python train.py --model="spectrogram enhancement model" --hidden_act="silu" --padding_mode="reflect" --blocks_per_level=1 --block="plain" --attention=false --optimizer="muon" --muon_scale="match_rms_adamw" --momentum=0.95 --max_grad_norm=3.0 --epochs=65.5 --decay_fraction=0.2 --weight_decay=0.005
Rows from block 3, named by matrix and row number. Each number is 128 + 24 x the weight over its row's rms, rounded and kept within 0 to 255. All counts start at 0. After the name is the row's rms in percent of the matrix's.
# conv: 3x3 conv (model.mid.1.conv.weight, 256x256x3x3), inputs 0-11, a 3x3 kernel for each
conv.38 080 [153 126 113 108  94 134 137 139 113 125 133 139  89 124 119 116 113 153 140 143 160 129 119 125 147 142 133  89 114 122 111 117 151 103  93 120 137 105 105 133 113  85 143 142 138 139 116 145 145 116 110 171 113 155 147 149 165 215 113  65 160 151 119 111 100 112 117 140 145 120 118 148 140 133 160  91 128 129 171 178 151 135 116 107 115 119 152 136 126 154 147 146  98 117 131 136 137  94 129 115 111 133 132 130 129 142 137 119]
conv.39 094 [192 161 166 161 137 142 143 141 143 165 130 141 162 112 117 141 127 128 120 118 137 123 128 130 126 144 138 132 112 128 123 104 124 136 148 146 163 194 186 136 145 137 156 177 158 156 141 119 154 115 129 152 113 137  79 139 113 112 135 160 108 129 133 159 132 138 162 146 136 168 163 175 146 151 141 123 148 133 109 131  98 151 133 155 156 120 138 162 101 105 140 124 117 148 132 137 131 136 137 117 126 118 136 125 143 128 132 132]
conv.40 091 [140 147 107 152 165 149 154 150 145 131 123 145 130 125 142 131 119 113 128 142 138 111 126 109  95 109 100 138 120 155 106 111 108 129 100 105  92  60 116  94  81 117 120 100 131 131 108 135 123 123 142 119 135 133  64  87  87 106 112 157 132 134 160 119 115 123 111 106 119  89  82  89 118 125 125 163 185 169 137 142 153 121 112 129 108 115 131 115  89 104  86 111 123 117 122 115 102 135 117 112 135 129 120 123  95 138 126  99]
conv.41 086 [142 150 160 132 134 134 125 142 137 139 130 127 119 127 102 148 111 116 162 144 126  97 144 155 133 169 196 141 138 113 115 139 126 120 137 116 143 176 152 139 120 148 112 146 136 122 139 124 131 154 136 158 168 130 163 110 140 111 152 112 136 156 146 122  95 102 115 141 123 165 180 148 174 141 166 106  72 103 168 135 132  94  81 119  92 105 101 112  96 147 146 128 100 118 114 123 129 139 126 119 109 121 100 121  94 153 135 141]
conv.42 101 [129 146 175 104 133 150 146 155 140 115 129 120 106 133 117 134 124 113 104 119 116 144 128 141 105  90 120 136 150 126 103  90  97 115 104 121 140 163 132 134 123 122 111 107 106 135 119 124 130 144 131 146 136 113 120  93 137 122 135 137 112 144 112 111 111 135 132 119 105 114 114  96  92 118 122 128 110 118 124 141 162 117 124 105 131 111 112  88 134  91 129 157 146 162 129 149 102 101 112  67  94  92 107 121  99 117 149 131]
conv.43 113 [136 148 150 137 153 154 145 149 141 141 148 131 116 129 116 134 148 140 155 154 155 130 117 129 135 117 108 146 130 147 145 140 122 120 111 114 119 118 126  84 106 122 113 110 115 164 162 142 128 142 142 143 135 140 162 156 159 141 105 110 139 125 118 122 114 115 127 121 118 117 119 111 173 179 166 174 175 182 151 147 148 132 148 142 132 139 124 123 131 112 123 128 126 108 110 110 132 131 135 130 138 132 138 130 134 119 135 121]
conv.44 087 [105 119 120 108 133 128 106 146 145 131 128 107 123 131 146  83 107  97 128 152 176 136 139 133 110 146 166 148 149 132 135 112 134 128 127 104 131 121 103 132 143 134 158 141 135 124 101 120 136 128 121 161 126 124 105 133 137  99 111 130 111 156 138 125 153 142 163 154 115 129 121 127 109 119 109 142 173 158 160 150 134 169 145 143 119 108 135 149 155 159 127 119 106 134 136 134 177 134 138 146 139 146 141 128 117 157 156 149]
conv.45 085 [132 153 130 133 128 126 113 126 129 144 133 129 153 153 138 137 131 131 114 129  95 118 108 102 109 124 104 136 112 127 114 124 105 110 137 136 141 110 149  90 103 140  97 100 121 115 139 118 116 138 120  92 140  99 134 120 131 120 107 126  43 150  34 147 124 100 133 100 110 146 131 146 168 172 149 134 129 130 158 144  92 144 133 107 116 131  88 144 135  88 121 124 145  93 102 177 158 144 172  75 132 137 135 147 158 167 173 119]
conv.46 102 [105 128 112 144 125 125 135 133 125 142 150 125 147 152 132 116 126 112 137 142 132 130 162 149 130 139 115 108 127 119 114 141 115 147 147 147 211 184 180 164 145 140 151 146 161 121 108 138 133 130 128 108 117 120 123 120 155 131 146 127 123 105 117 123 136 116 121 131 136 130 137 134 168 186 168 147 148 152 152 165 179 132 138 141 134 139 141 131 138 148 130 123 111 136 142 122 132 136 140 118 157 137 141 169 170 128 130 136]
conv.47 114 [ 96 107  91 111 121 108 132 137 147 114 155 140  97 131 131 119 141 114 137 143 171 112 121 157 127 128 167 118 141 142 123 125 136 142 136 129 149 114 101 170 120  90 154 117 103 132 142 153 121 129 136 135 126 164 182 170 143 159 141 172 208 195 177 120 108 108 149 131 118 152 148 137 173 155 141 150 150 134 122 133 144 121 108  89 130 133 110 129 143 133 107 118 140 137 145 154 110 120 126 192 191 159 151 139 115 119 123  94]
conv.48 125 [171 157 164 156 178 172 105 177 185 112 127 167 114  95 127 122 105 134 145 134 142 135 138 156 103 122 114 161 132 153 154 172 134 107 162 116 133  85  82 164 130 127 140 112 114 163 170 163 125 136 148 120 115 149  97  97  88  94 110 140  98 108 132 138 161 106 155 158 144 120 156 136 105 166 192  96 176 198  79  96 122 141 194 180 153 158 157 118 127 141 146 111 137 123 148 129 100 104 104  96 120 132  95 103 106 133 136 151]
conv.49 116 [132 124 134 108 145 152  92 157 169 104 118 101 154 140 147 141 137 143 150 108 126 137 115 116 143 140 135 135 125 114 120 162  62  80 170  25 123 132 142 122 127 148 122 125 151 105 119 135  93 113 149 106 111 141 128 117 137 103 137 119  50   7 144 117 132 121  72 187 176 116 189 159  93 117  91 116 138  99 123 125 104 107 116 112 105 142 128 118 140 142 110 116 170 124 138 134 123 174 132 102 113 101 113 106 111 120  97  95]
conv.50 114 [136 118 120 122 108 114 111 122 119 143 133 136 146 150 161 140 137 135 135 130 153 118 107 119  97 101 121 139 166 149 119 148 125 128 152 146 130 123 133 132 135 138 116 140 160 132 116 130 136 116 145 136 115 138  72  86  67 149 124 149  97 139 128 125 120 120 116 118 121 101  84  91 159 127 101 158 125  79 124 110  83  92 131 115 112 156 139 100 142 135 100  85 108 102  82 117 107 113 148 141 117  88 129 128 120 141 122 115]
conv.51 124 [129 127 120 112 108  89 141  82  91 179 143 138 116 117 123 127  99 121  87 130 118 118 105 134 133 110 124 115 121  95 113 146 145 134 135 177 125 146 141 125 153 136 139 169 156 108 115 152 112 150 146 126 162 146 138 131 175 136 145 146 151  78 126  87 127 143 149 141 109 130 139 112  88 131 102 139 162 114  83 138 107 130  94 127 134 118 143 115  94 113 131 144 116 136 124 132 135 116 117 140 159 143 116 120 123  95  82  86]
conv.52 109 [173 132 136 154 128 148 112 126 159 117 108 131 133 117 127 136 104 123 124  93 123  87 135 128 122 142 167 113  93 145 117  62 130 107 107 122 125 158  90 110 116 148 118  84  92 126 118  91 110 131 114 115 115 119 195 194 136 125 195 157  71  80 148 132 154 128 133  71  92 114 121 130 121  97 115 106  92 107 112 135 105 130 157 126 133 145 119 112 131 112 138 126 149 126 116 126 109 117 100 119 129 116 153 144 168  83  91 107]
conv.53 098 [172 110  82 159 121 155 204 178 228 118 123 128  98 142 161 131 143 137 142 101 113 122  97 100 116 121 161 123 121 143 140 115 116 159 139  91  84 144 114 118 117 105 107 124 106 120 158 137 110  98 130 111 101 132  96 143  87 106  89  74  53  57  84 136 100 101 136 127 140  51 112 151 104  69 107 101 147 106  87 135 114 159 124 116 144 129 107  99 113 109  97 150 121 149 120 139 107 113 108  94  95 112  92 120 153 125 154 147]
conv.54 102 [108 149 114 136 134 117 151 141 124 108 142 115 143 114 117 105 127 119 138 135 167 110 123 137 129 126 136 156  95 126 111 125 123 105 126 109  80 106 169 122 125 163 101 110 119 125 137 130 123 125 129 120 113 135  87 130 148 107 118 192 124  92  96 121 119 119 108 117 105 122 115  97 116  87 125  99 126 134 124 104 129 123 119  94 121  74  96 126 122 100 129 137 152 118 127 124 120 109 148 148 152 121 119 144 125 129 125 134]
conv.55 114 [105 120 152 124 179 143 120 194 112 148 133 114 111 109 112 102 123  82  98 146 140 124 181 127 129 135  88 121 104 113 144  95 149 150  98 205  95 112 151 119  96 135 164 147 122 148  79 132 142  83 182 125 131 168 115 138  93 110 123 120  95  43 161 165 158 174 115 114 165 159 155 169  80 166 141 126 136  95 120  91  80 174 133 170 121 119 166 141 110 177 151 139 180 148 162 147 127 163 129 120 121 146 131 129 135 117 125 157]
conv.56 111 [139 106 124 139 112 113 154 134 140  99 111 140  88  78 124  55  62 114 147 151 151 108 119 121 151 130 118 125 131  66 122 109  56 114 119  64 173 130 121 124 118 109 120 114 130 120 155 130 104 134 102 108 128 118 125 119  35 100 135  89  88 123 111 134 108 145 110 124 147 108  65  99 114 100 199 110  62 149 121 115 176  84 107  76  82 103  96  90 132  84 126 125 141 112 121 134 132 107 119 144 151 114 118 135 124 110 130  90]
conv.57 097 [119 119 125 126 116 125  94 103 154 165 166 177 109 124 126 161 142 151 139 171 166 111 104 100 150 164 190  99 132 107 130 135 135 129 134 134 106 135 148 114 108 111  85 145 134 117 137 132 132 137 135 112 110 127 143 117 165  46  75  41 149 153 140 145 140 141 113 115 111 144 121 149 125 128 108 134 130  95 136 123 127 113 131 146 133 167 174 100 122 142 114 114  97 128 158 132 107 151 102 119 124 137 134 128 122 111 122 132]
conv.58 109 [158 147 156 139 130 158 118 132 138 126 114 114 152 143 121 131 118 112 112 160 165 143 142 132 105 113  99 149 159 150 183 165 149 148 156 123 150 102  77 134 143 122 124  98 123 161 138 140 159 135 121 143 130 111 160 143 149 167 131 171  96 194 142 130 134 137 143 135 125 127 115 108  73  89  74 118 128 138  98 127 129 166 163 139 109 154 140 109 119 143 132 131 123 123 101 118 118 126 108 149 132 103 122 134 123 109 115 111]
conv.59 079 [127 125 132  88 134 130  79 135  88  91  97 130 108 118 131  96 108  90 113 159 140 131 166 130 102 137 139  91 118 129 102 126  92 155 130  85  91 125 121 121 141 129 127 162 159 119 114 160 115 138 227  98 108 153  88 127 115 135  73 124 157  46  34 136 118 126 121 131 150 116 137 166 111 134 141 101 149 155 120 145 156  85 119 161  83 105 211  75  74 158 120 128 147  97 124 118  99 130  85 128 128 113 163 167 159 137 127 128]
conv.60 078 [146 133 173 100 115  83 113 153  94 123 151 158  97  80  81 162 138  79 119 156 146 136 121 112 135 119 126 116 183 134 119 139 114 142 172 151 116 129 102 156 140 149  87  93  98 125 145 142 166 167 138 154 138 113 133 123 127 164 138 117  94  93  99 141 143 121  88 120 138 142 110 140 108 112 107 144 141 133 121  81 115 172 165 132 114 162 113 126 145  84 155 150 133 170 166 150 167 154 141 133 127 147 151 131 139 150 138 155]
conv.61 096 [ 96 149 167 122 147 166 102 141 118 139 171 170 128 119  65 136 149 117 142 129 124 125 137 140 103 101 127 132 169 118 127 152 146 115 165 143 137 136 118 113 128 151 172 169 159 121 138 104 160 149 123 151 131 108 102 129 116 130 105 113 159 124  79 126 125 105 136 122 129 147 152 136 135 101 121 143  99 117 148 122 119 128 146  79 165 191 133 159 169  82 120  90 115 129 129 135 118  87 104 118 121 119 121 124 137 100  85  57]
conv.62 108 [122 103  70  75  84  51  85  83  48 126 114 141 152 131 124  99 103 111 155 146 152 136 137 120 138 147 113 113 103  92  97  65  70  83  64  81 131 101 126 133 130 149 116 127 128 108 137 143 122 129 133 121 121 119 131 136 134 139 163 180 136 179 186 129 123 137 105 103 127 107 122 131  97  99 107  98  84  85 104  87  68 104 101 102 113  78  68  97  74  62 119 110 113 121 129 135 101  79  95 138 113  96 151 148 146 132 114 111]
conv.63 091 [106 129 138 114 154 142  97 137 133 119 132 114  88 124 114 118 100  91 125 131 158 127 154 119 111 130 149 121 157 140 118 147 142 130 151 125 135  95  77 146 138 124 147 122 108 124 114 116 137 136 104 133 151 114 170 124  97 165 103 115  94 131 189 135 127 143 143 127 111 132 142 124 105 101 144 125 110 111 105  69 142 108 136  98 145 153 139 125 140 111  89 104 158 108 103 112 160 129 122 151 114 148 141  94 114 121  81 109]
conv.64 095 [ 93 124 115 141 138 103 126 129  82 125 123 129 119 141 150 129 148 181 126 151 130 128 138 128 126 108 112 159 132 146 115 109 114 128 128 130 120  86 126 152 168 142 126 111 101 118 115 142 132 116 156 158 138 136  63 105 109 170 151 172  81  49  82  94 116 142 115 141 144 120 108 109  91  81 141 146 137 164 162 147 160 129 107 143 140 123 141 134 141 112 109 134 148 146 151 156 128 149 138  94 105 143  94 122 144 197 176 201]
conv.65 111 [119 125  99 109 110  96 105 120 128 122  95 101 139 131 115 120 116 136 148 163 168 155 128 161 157 186 187 109  85 101 158 128 152 169 151 183 119  97  79 116 129 135  80 124 135 136 129 132 148  92 133 138 107 164 117 147 146 159 134 119 219 143 114 117 124 130 116 119 134 139 128 140  79  84 110  87 107 109  97  95 109 107 117  86 124 108 150 121  96 143 183 143 150 166 153 140 175 155 160 109 131 130 104 107 121 139 125 125]
conv.66 089 [143 116 124 120  81 124 125  95 147 167 167 183 128 129 150 141 151 192 135 139 170 107 114 139 119 110 138 137 153 141 103 120 146 129 148 130 141 154 150 113 151 177 141 132 124 128 112 109 132 132  91 132 144 136 141 162 104 113 151 107  71 121 210 111 134 122 113 129 113 122 105 140 101  72  75 134 118 106 129 100  94  96 152 111 106 166 132 105 136 118  99 106 106 110  90 117 124 145 137 142 112  99 186 134 133 147 141 115]
conv.67 096 [151 127 129 126 109 146 121 127 141 171 159 120 135 123 134 130 116 124 136 138 157 131 132 117 123 134 145 152 128 145 119 143 139 135 133 123  94  87  92 106 110 123 115 122 114 122 132 144 124 127 127 136 137 144  79  79 112 149 131 142 121 104 113 137 138 135 131 139 124 154 154 128  96 130 136 162 163 154 146 162 171 149 128 107 160 134 124 138 112 123  97 117 101 134 121 110 150 124 119 178 126 156 110  90  72 205 154 191]
conv.68 086 [150 157 128  99 124 100 116 127 128 149 110  97 134 144 152 126 138  95 118 131 124 128 130 125  93 134 123  88 101 120 138 100  92 130 102  85 114 148 133 100 116  88 120 121 131 139 137 150 151 133 140 135 123 152 102 156 102 127 108 119 136 108 106 137 144 127 116 142 142  88 113 132 132 155 165 118 142 134 112 115 134 149 107 113 149 138 127 137 114 126  98 100 106  92 120 123 106 137 123 141 103 119 157 135 128 141 140 142]
conv.69 146 [117 123 117 120 127 133 122 128 132 134 158 138 138 147 129 141 156 135 157 153 144 147 144 134 149 141 158 126 125 124 129 134 137 140 142 145 154 169 185  94 106 111  86  88 105 140 148 142 133 154 135 139 162 152 135 144 121 125 153 156 107 129 131 130 133 114 135 146 119 113 128 118  90  78  65  94  88  95 110 107 109 144 143 127 141 154 120 129 137 134 128 136 141 130 126 136 130 131 120  86  68  72 105 102 100 108 107 103]
conv.70 107 [116 123 149 122 121 144  99 121 111 100 139 115 141 124 115 128 125  99 119 159 115 132 148 138 114 110 144 122 104 118 119 110 149 150 123 167  99 155 117 138 167 174 154 158 122 119 114 129 144 109 151 140 103 143 177 103 172 207 150 204 169 139 208 110 118 145 138 139 137 129 115 156 116 126 111 133 151 132 132 114  91 116 150 142 121 147 139 106 139 125 136 104 133 151 129 133 118 129 108 130 126  99 126 134 121 124 145 143]
conv.71 097 [122 135 109 142 149 114 148 138 126 119 128 146 135 134 139 155 144 145 144 150 147 122 124 140 145 144 159 121 138 141 139 118 131 124 141 128  98  92 101 101 108 111 109 113 134 133 135 118 142 136 139 157 166 134 155 142 112 104 119  77 121 164 129 150 123 137 119 127 116 134 115 140 121  83  80 153 107 142 195 160 204 111 137 113 105 134 129 131 143 125  96 117 135 128 133 154 133 121 135 129 146 142 129 135 156 203 186 203]
conv.72 071 [128 138 151 128 122 135 119 121 142 148 109 136  99 109 159 151 114 151 152 125 151 155 127 161 149  85 120  93 129 134 115 132 147 126 140 119 141 116 137 111 118 146 171 173 140 146 127 140 122 167  97 117 110 145  86 137  94 109 161 126 101 158 120 121  94 158 148 129 141 133 105 128  98 119 112 122  78 160 110 112  94 115  92 152 130 100 121 140 133 136 133 163 164 133 119 121 147 142 141  89 124 110  93 113 117 141  96 139]
conv.73 112 [135 110 115 129 103 110 155 124 105 149 117 114 136 139 114 112 134 111 159  43 132 143 101 138 120 176 121 104 115 137 117 139 135 122 135 147  58  25 191 134 150 151 127 117 146 105 118 149 130 108 133 119 140 126  87 103 131 131  72 173 165 159 145 124 156  82 115 129 112 119 135 149 121  91  97 102 129 124 104  97 110 140  93 115 124 130 110 107 124 118 103 228 138 137 168 134 137 114 131 130 152 113 144 112 105 122 159 116]
conv.74 102 [135 119 134 137 137 128 153 137 101 152 150 129 142 136 158 129 107 110 144 162 155 149 110 123 164 134 138 131 113 140 141 114 128 145 110 124 129 154 126  43  97  96  93 104 107 135 148 149 114 168 137 136 166 120 135 100 152 154 166 190  89 171 158 145 123 129 113 124 131  92 136  91 146 116 144 145 137 119 125  91  94 129 141 163 111 122 149 116 121 135 144 113 101 113 112 107 123 135 114 168 160 158 119 112 109 145 127 144]
conv.75 098 [134 145 161 114 114 134 133 143 148 124 122 128  98 122 126 125 127 119  95 109 103 125 140 145 112 135 103 135 144 148 136 133 120 143 134 132 145 134 146 115 119 124 127 129 140 126 133 156 134 126 129 127 139 143 124  80 142 106 126  98 182 112 107 133 131 116 125 122 115 119 102 115 148 142 153  90 103  67 151 125 131 163 150 122 142 130 143 129 108 112 102 119 125 134 132 122 136 133 117 128  93 112 107 101 104 189 124 142]
conv.76 131 [ 94 101 119 111 115 113 127 114 117 120 158 182 136 145 169 113 119 136 137 144 159 134 146 160 122 135 132  93  95 108 100 105 103  95 107  95 137 141 104 133 154 135 138 169 142 121 133 118 123 136 146 136 128 111 116 139 144 100 147 152  97 152 106 139 121 141 109 119 140 121 118 135  78  72  94  60  71 116  86  95 120 136 133 137 144 145 123 134 122 126 153 154 157 115 127 128 121 132 149 147 128 113 153 144 149 151 135 118]
conv.77 096 [ 92 102  89 142 144 124 132 138 128 133 156  80 114 104 119  88 149 145 148 117 150 157 137 146 154 128 167 101 144 139 137 131 154 146 120 166 126 126  97 121 122  95 174 149 108 115 134 126 116 121 128 114 150 137 118 105 173 138 114 122 108 109 151 122 132 137 136 145 146 202 158 150 110 104 113 117 108  70 105 126 124 155 158 129 132 158 110 155 160 129 124 133 160 109 113 118  97 122 143 119 143 177 128 123 127 131 133 145]
conv.78 090 [ 98  99  96 114 141 102 100 150 130 106 120 135 144 128 109 113 124 128 131 128 138 105 128 134 126 130 147 132  85  83 112 105 123 112  92 149 169 159 142 126 122 105 112 105  93 146 114 130 128 137 140 126 129  94 132  92 198 191 120 119  95 141  71 110  96 125 113 108 115 156 134 113 134 159 163  74  83 105  99 110 136  99 157 129 113 135 107  99 158 123 159  93 134 138 134 129 111 130 112 102 109  84 108 158 142 116 104  92]
conv.79 093 [ 86 128 170 102 128 128 118 124 128 132 122 123 135 144 140 106 109 121 164 166 142 130 128 119 109  96 123 148 140 147 137 167 150 150 144 158 124 127 159 128  86 146 165 182 190 118 120 125 131 118 112 132 128 126 146 100 116 112 141 171 132 100 134 157 132 137 113 109 129 143 144 156  67  91  73 103 114 129 118 133 126 161 121 116 116 122  97 134 139 111 124 151 158  90 138 116 125 116 106 157 137 147 125 107 116 144 132 133]
conv.80 123 [168 168 179 131 129 123 117  68 113 124 130 118 100 131 131 147 132 134 126 101 138 143 117 135 134  99 142 146 116  98 141 170 112 159 138 126 126 133 135 143 146 130 164 163 153 151 149 127 139 169 104 130 146 115 107 100 113  71 101  88 156 143 130 158 145 130 139 148 147 168 182 159 154 175 159 111 125 122 168 192 191 149 128 118 152 166 141 118 196 157 151 154 155 113 108 106 174 109 169 148 137 126 120 111 121  79  74  93]
conv.81 088 [139 165 165 166 155 148 175 141 150 165 169 155 161 157 160 144 141 135 137 164 161 136 145 162 163 174 175 111 137 126 121 127 111 145 144 141 110 114 122 153 137 149 111 101 108 106 123 162 132 154 169 142 165 167 147 110 114 150  94 125 110 134 126 121 136 137 157 163 153 150 165 138 146 141 153 151 134 170 143 145 157 186 147 179 155 140 134 181 217 190 123 134 146 124  99 112 143 142 133 115  92  75 148 130  98 135 153 151]
conv.82 120 [138 125 142 130 149 137 131 157 163 127 125 114 119 111 112 159 145 152 144 127 153 118 130 127 127  99 128 131 148 138 124 152 116 158 174 137  93 135 118 106 125 134 132 139 157 141 154 167 163 156 142 144 135 133 108 116 106 161 169 127 115 110 112 125 127 124  97 107 115 155 150 131 101 106 118 103 100 123 179 159 191 105 114 122 134 132 160 161 157 196  90  86 109 144 162 141 139 168 123  85  65  86 148  98 108 141 124 135]
conv.83 100 [148 157 151 127 158 139  98 139 123 114 101 135 170 115 130 155 127 137 145 128 155 116 134 109 105 118 124 126 121 117 130  97 104 122 140 134 119 125 162 128 121 104 130 121 135 144 165 155 154 144 105 119  92  62 106 115 153 104 100  98 143 168 113 132 130 110 108 126 161 136 106 114 105 139 142  84 116 137 115 139 115 187 142 199 149 132 130 133  89  76 114 135 132 117 161 143 119 110 138 121 114 129 122 104  98 151 123 147]
conv.84 114 [125 167 132 139 142 129 138 158 140 155 132 144 142 116 116 160 125 131 134  95 136 141 147 139 113  93 137 143 127 133 142  97 166 119 112 157 141 129 116 100  52 148 109 118 118 123 146 126 148 139 128 128 124 145 158 122 177 179 143 174 115  98 175 144 138 125 128 126 121 116  98 119 133 114 119 167 117 124 132 126  97 117 122 135 103 134 143 133 131 157 113 133 101 107 128 142 108 159 112 162 118 105 129 123 144 130 131 140]
conv.85 095 [135 110 150 131 105 143 166 124 164 143 160 140 133 116 145 129 146 148 117 136 125 127 112 134 149 108  98 115  97  96 112 130 118 123 132 116 115 108 101 139 126 122 148 130 139 109 135 159 126  94 118 132 128 139 131 143 106 160 123 122 156  96 104 124 107  85 123 154 152 145 131 135 140 127 153 125 171 135 143 128 170 118 145 159 103 133 122 137 159 122 128 132 128 132 100 131 165 102 156 113 134 131  86 123 103  78 114 115]
conv.86 108 [ 89 120 126 127 121 120 110 131 126 135  97 125 122 102 116 131 126 118 112 156 136 114 169 134 155 187 118 123  86  97 122 106 127 134  83 129 120 156 134 118 138 130 137 133 137 123 136 134 125 139 141 129 201 133 132 128 133 132 105 133 115  75 104 133 135 130 122 128 122 110 109 158 146 152 155 128 143 149 148  85 145  96 148 140 117 115 129 123 141 145 133 131 125 130 152 128 131 134 115 119 111 117 120 112 123 112 102 109]
conv.87 113 [156 167 155 123 147 142 112 147 130 150 101 133 124 124 129 140 117 102 151 114  85 122 122 129  84 132 136 126 157 138 129 134 115 152 145 132 205 121 231 133 105 119  98 118 127 117 122 127  96 116 124 111 105 122 120 178 131 152 156 110 142 102 130 126 137 144 132 134 125  97  91 104 133 131 118 137 116 129 138 130 144 147 187 129 141 114 104 127  99  99 129 108  71 133 137 117 110 107 105 116 129 103 128 118 137 131 132 112]
conv.88 103 [158 126  97 125 127 134 130 138 129 132 111  88 133 134 119 134 133 128  96 120 104 106 105 117 106  78 133 121 163 171 108 127 126 113 147  98  93 132 122 106 109 127 113 116 118 122 130 130 136 107 130 130  77 119 134 132 118 123  88 116 121 117 109 124 132 121 125 107 123 139 120 112 116 146 143 123 154 125 121 158 130 129 144 120 137 115 116 143 119 108 133 156 109 127 158 112 147 170 153 113 115 107 131 145 132 131 128 120]
conv.89 105 [ 89  98 128 147 113 124 160  94 135 107 146 138 100 116 100 115 117 106 112  94 142 118 109 123 117 102 100 120 128 111 118 122 136 101 129 127 129 169 157 110 131 136 113 126 127 101 132  99 110 103 132 119 114 145 140 129  60 125 157 127 147 132  99 133 115 113 138 149 118 110 135 110 176  97 138 159 116 149 154 146 150 144 130 101 156 126 112 174 150 145 145 111 154 114 121 119 129 116 138 103  87  76 112 111  92 135 118 116]
conv.90 111 [147 126 103  86  58  36  78  42  35 129 142 133 122 146 122 108 130 143 110 127 139 115  88 115 111  96 122 130 131 144 147 123 155 163 104 154 137 155 139 146 145 115 126 128 114 122 133 109 167 164  99 140 136  90 188 159 150 139 139 117 114 106  97 136 131 131 138 132  78 121 100  32 112 112 120  93 112  71 127 125 105 133 115 118 139 120  89 146 136  85 109 165 161 113 131 127  92 126 142  99 109 107 128 125 120 165 149 163]
conv.91 097 [142 161 145 145 199 199 155 149 174 109  99 116 153 135 135  92 104 116 121 162 155 140 177 154 154 142 122 122 130 139 103 131 116 123 116 128 140 116 102 128 131  72 150 127 129 117 158 127 166 176 158 164 159 149  93 124 120  57 122 135  83 101 146 122 134 135 130 187 146 139 148 146 145 167 115 107 126 162 132 159 185  94 153 171 125 134 175  94 131 109 129  75 142 132 134 132 167 172 173 120 121 138 112 129 137 116 121 126]
conv.92 097 [123 120 129 123 130 120 152 145 128 127 123 120 136 126 134 138 123 122 131 137 147 122 125 129 125 123 122  88 106 131  97 108  99 110 131 133 111 163 146 124 133 147 106 118 127 156 164 144 127 115 115 143 123 143 143 185 160 144 117 133 191 170 194 139 126 136 144 126 128 150 135 163 139 126 138 142 119 122 175 169 190 133 120 139 130 125 135 153 138 129 145 136 145 142 119 119 157 170 134 117 100  94  99  97 133 126 122 143]
conv.93 086 [165 119 123 110 139 118 107 155 127  65 135 133  99 156 147 132 152 124 153 132 135 140 126 141 146 131 141 119 120 120 112 159 151 108 120  99 161 115 125 122 103 113 139 128 124 114 119  98 109 178 110 125 179 130 122 146 124  93 194 120  71 112 115 129  64  83 142 127 140 132 157 169 106 117 142 131 153 138 108 148 165 156 135 106 100 137 148  82 132 197 144 122 112 144 120 144 153 108 117 108 104 109  87 107 114 131 119 119]
conv.94 114 [144 160 136 170 141 115 148 160 136 150 116 128 141 133 127 120 120 117 143 128 115 134 128 124 124 115 129  94 134 140 110 164 172 108 118 156 138 134 140 127 111 117  98 106 112 147 119 138 157 127 138 129 123 142 157 151 140  83   0  64 108  70 133 128 133 116 126 113 155 136 131 143 146 120 158 125 126 141 120 130 164  89 103 150 105  79 106 107  92 129 126 102  99 127 142 106 136 120 144 131 136 162 126 118 118 119 129 134]
conv.95 107 [156 126 174 134 147 114 164 221  81 125 142 131 127 154 152 131 119  90  98 107  95 127 126  93 114 147 104 122 122 128 134 105 170 135 113 162 122 128 176 112 117 147 124 140  98 112 111 144  94  85 143  87  86 139 152  57 109 129 111 104 158 106 180 142  92 139 130 124  81 125 205 100 165 137 152 166 158  83 143 136  84 137 120 114  89 134 154 111 122 193 128 152 132 126  86  95 121 141 123 118 128  98 134 110 107 103 113 100]
conv.96 125 [169 158 165 159 159 147 169 156 139 122 111 122  88  92  84 109 106 103 123 137 155 126 129 140 135 132 146 122 133 145 138 125 138 136 138 150  89 103 116 109 136 124 122 162 138 121 135 123 136 142 133 116 125 141 125 124 127 131 113 169 108  92 113 150 134 150 154 150 152 121 132 144 111 112  92  99 108 106  71  95  99  93  88  87 129 118 121 133 108 117 136 137 135 128 131 118 138 144 165 146 141 124 184 189 189 128 125 116]
conv.97 097 [ 95 100 141  75 104 125 133 116 140 158  97 118 165 143 150 158 152 134 151 139 111 128 136 133  90 117 101 106 117 128  86 122 120 101  99 110 149 198 119 140 193 134 122 135 125 178 157 132 144 138 103 170 142 116  47  66 132  91  64 150 183 142 156 156 141 156 135 134 145 128 134 129 103 120  96 132 127 126  89  99  95 128 103 106 149 119 139 146 167 170 119 143 130 155 156 134 129 135 133 150 164 188 134 142 195 128 129 138]
conv.98 089 [108 125  80 101  99 141  87  93  96 107 113  88 122 129 133 174 181 173 114 115 142  97  89 118 112 112 124 120 107 137 109 174 147  93 167 134  96 107 116 104 114 145  59 120 182 131 139 112 120 126 125 107 132  94 188 161 133 127 112 112 133 122 143 131 161 118 128 143 120 115 129 102 121 130 145 108 125  94 125 171 109 114 117 134  93 108  70 147 134 100 195 115 107 162 122 126 123 112 107 152 135 128 114 134 110 164 140 122]
conv.99 091 [156 164 142 128 152 125 140 145 160 135 168 164 113 142 133 144 144 114 143 152 138 136 143 136 139 129 131 102 111  95 106 139 131 137 147 117 146 176 153  65  57  90 104  91  85 112 159 109 128 139 124 114 130 114  73  69  84 151 162 107 113 156 108 128 139 143 141 141 120 124 128 135 118 114 121 101 125 112 139 147 164  99 131 120 127 146 150 124 133 138 163 180 154 123 134 169 122 123 121 101 132 117 156 152 154 165 162 129]
conv.100 110 [163 154 146 157 141 163 137 120 171 123 128 137  71 103 111 126 145 138 123 109 110  98 130 123 109 121 128 149 125 116 148 143 139 155 140 141 139 124 138 139 117 131 138 107  93 121 129 118 119 144 130 127 115 106 123 105 106 172 145 142 173 143 185 101  97  87 133 143 116 109 118  93 133 111 151 193 165 161 142 141 149 110 142 118 151 169 135 109 141 155  96 128 159  88  93 113 109 105 122  23  46  34 133 123 139  81 110  97]
conv.101 088 [131 164 138 139 159 117 134  97 111 133 102 140  97  88 120 131 136 121 127 132 125 120 125  86 124 137 122 139 158 111 127 167 116 101 106 105  94 118  77 143 140  92 157 146 126  94 124 132 130 132 121  72 159 147  82 120 120 124 105 124  81 134 100 120 160 137 116 126 123 146 153 120 128 153 163 102  90 103 141 108 108 119  87 159 103  90 114 120  98 137 106 101  77 164 139 131 139 124 118 145 192 170 124 118 131 113 152 132]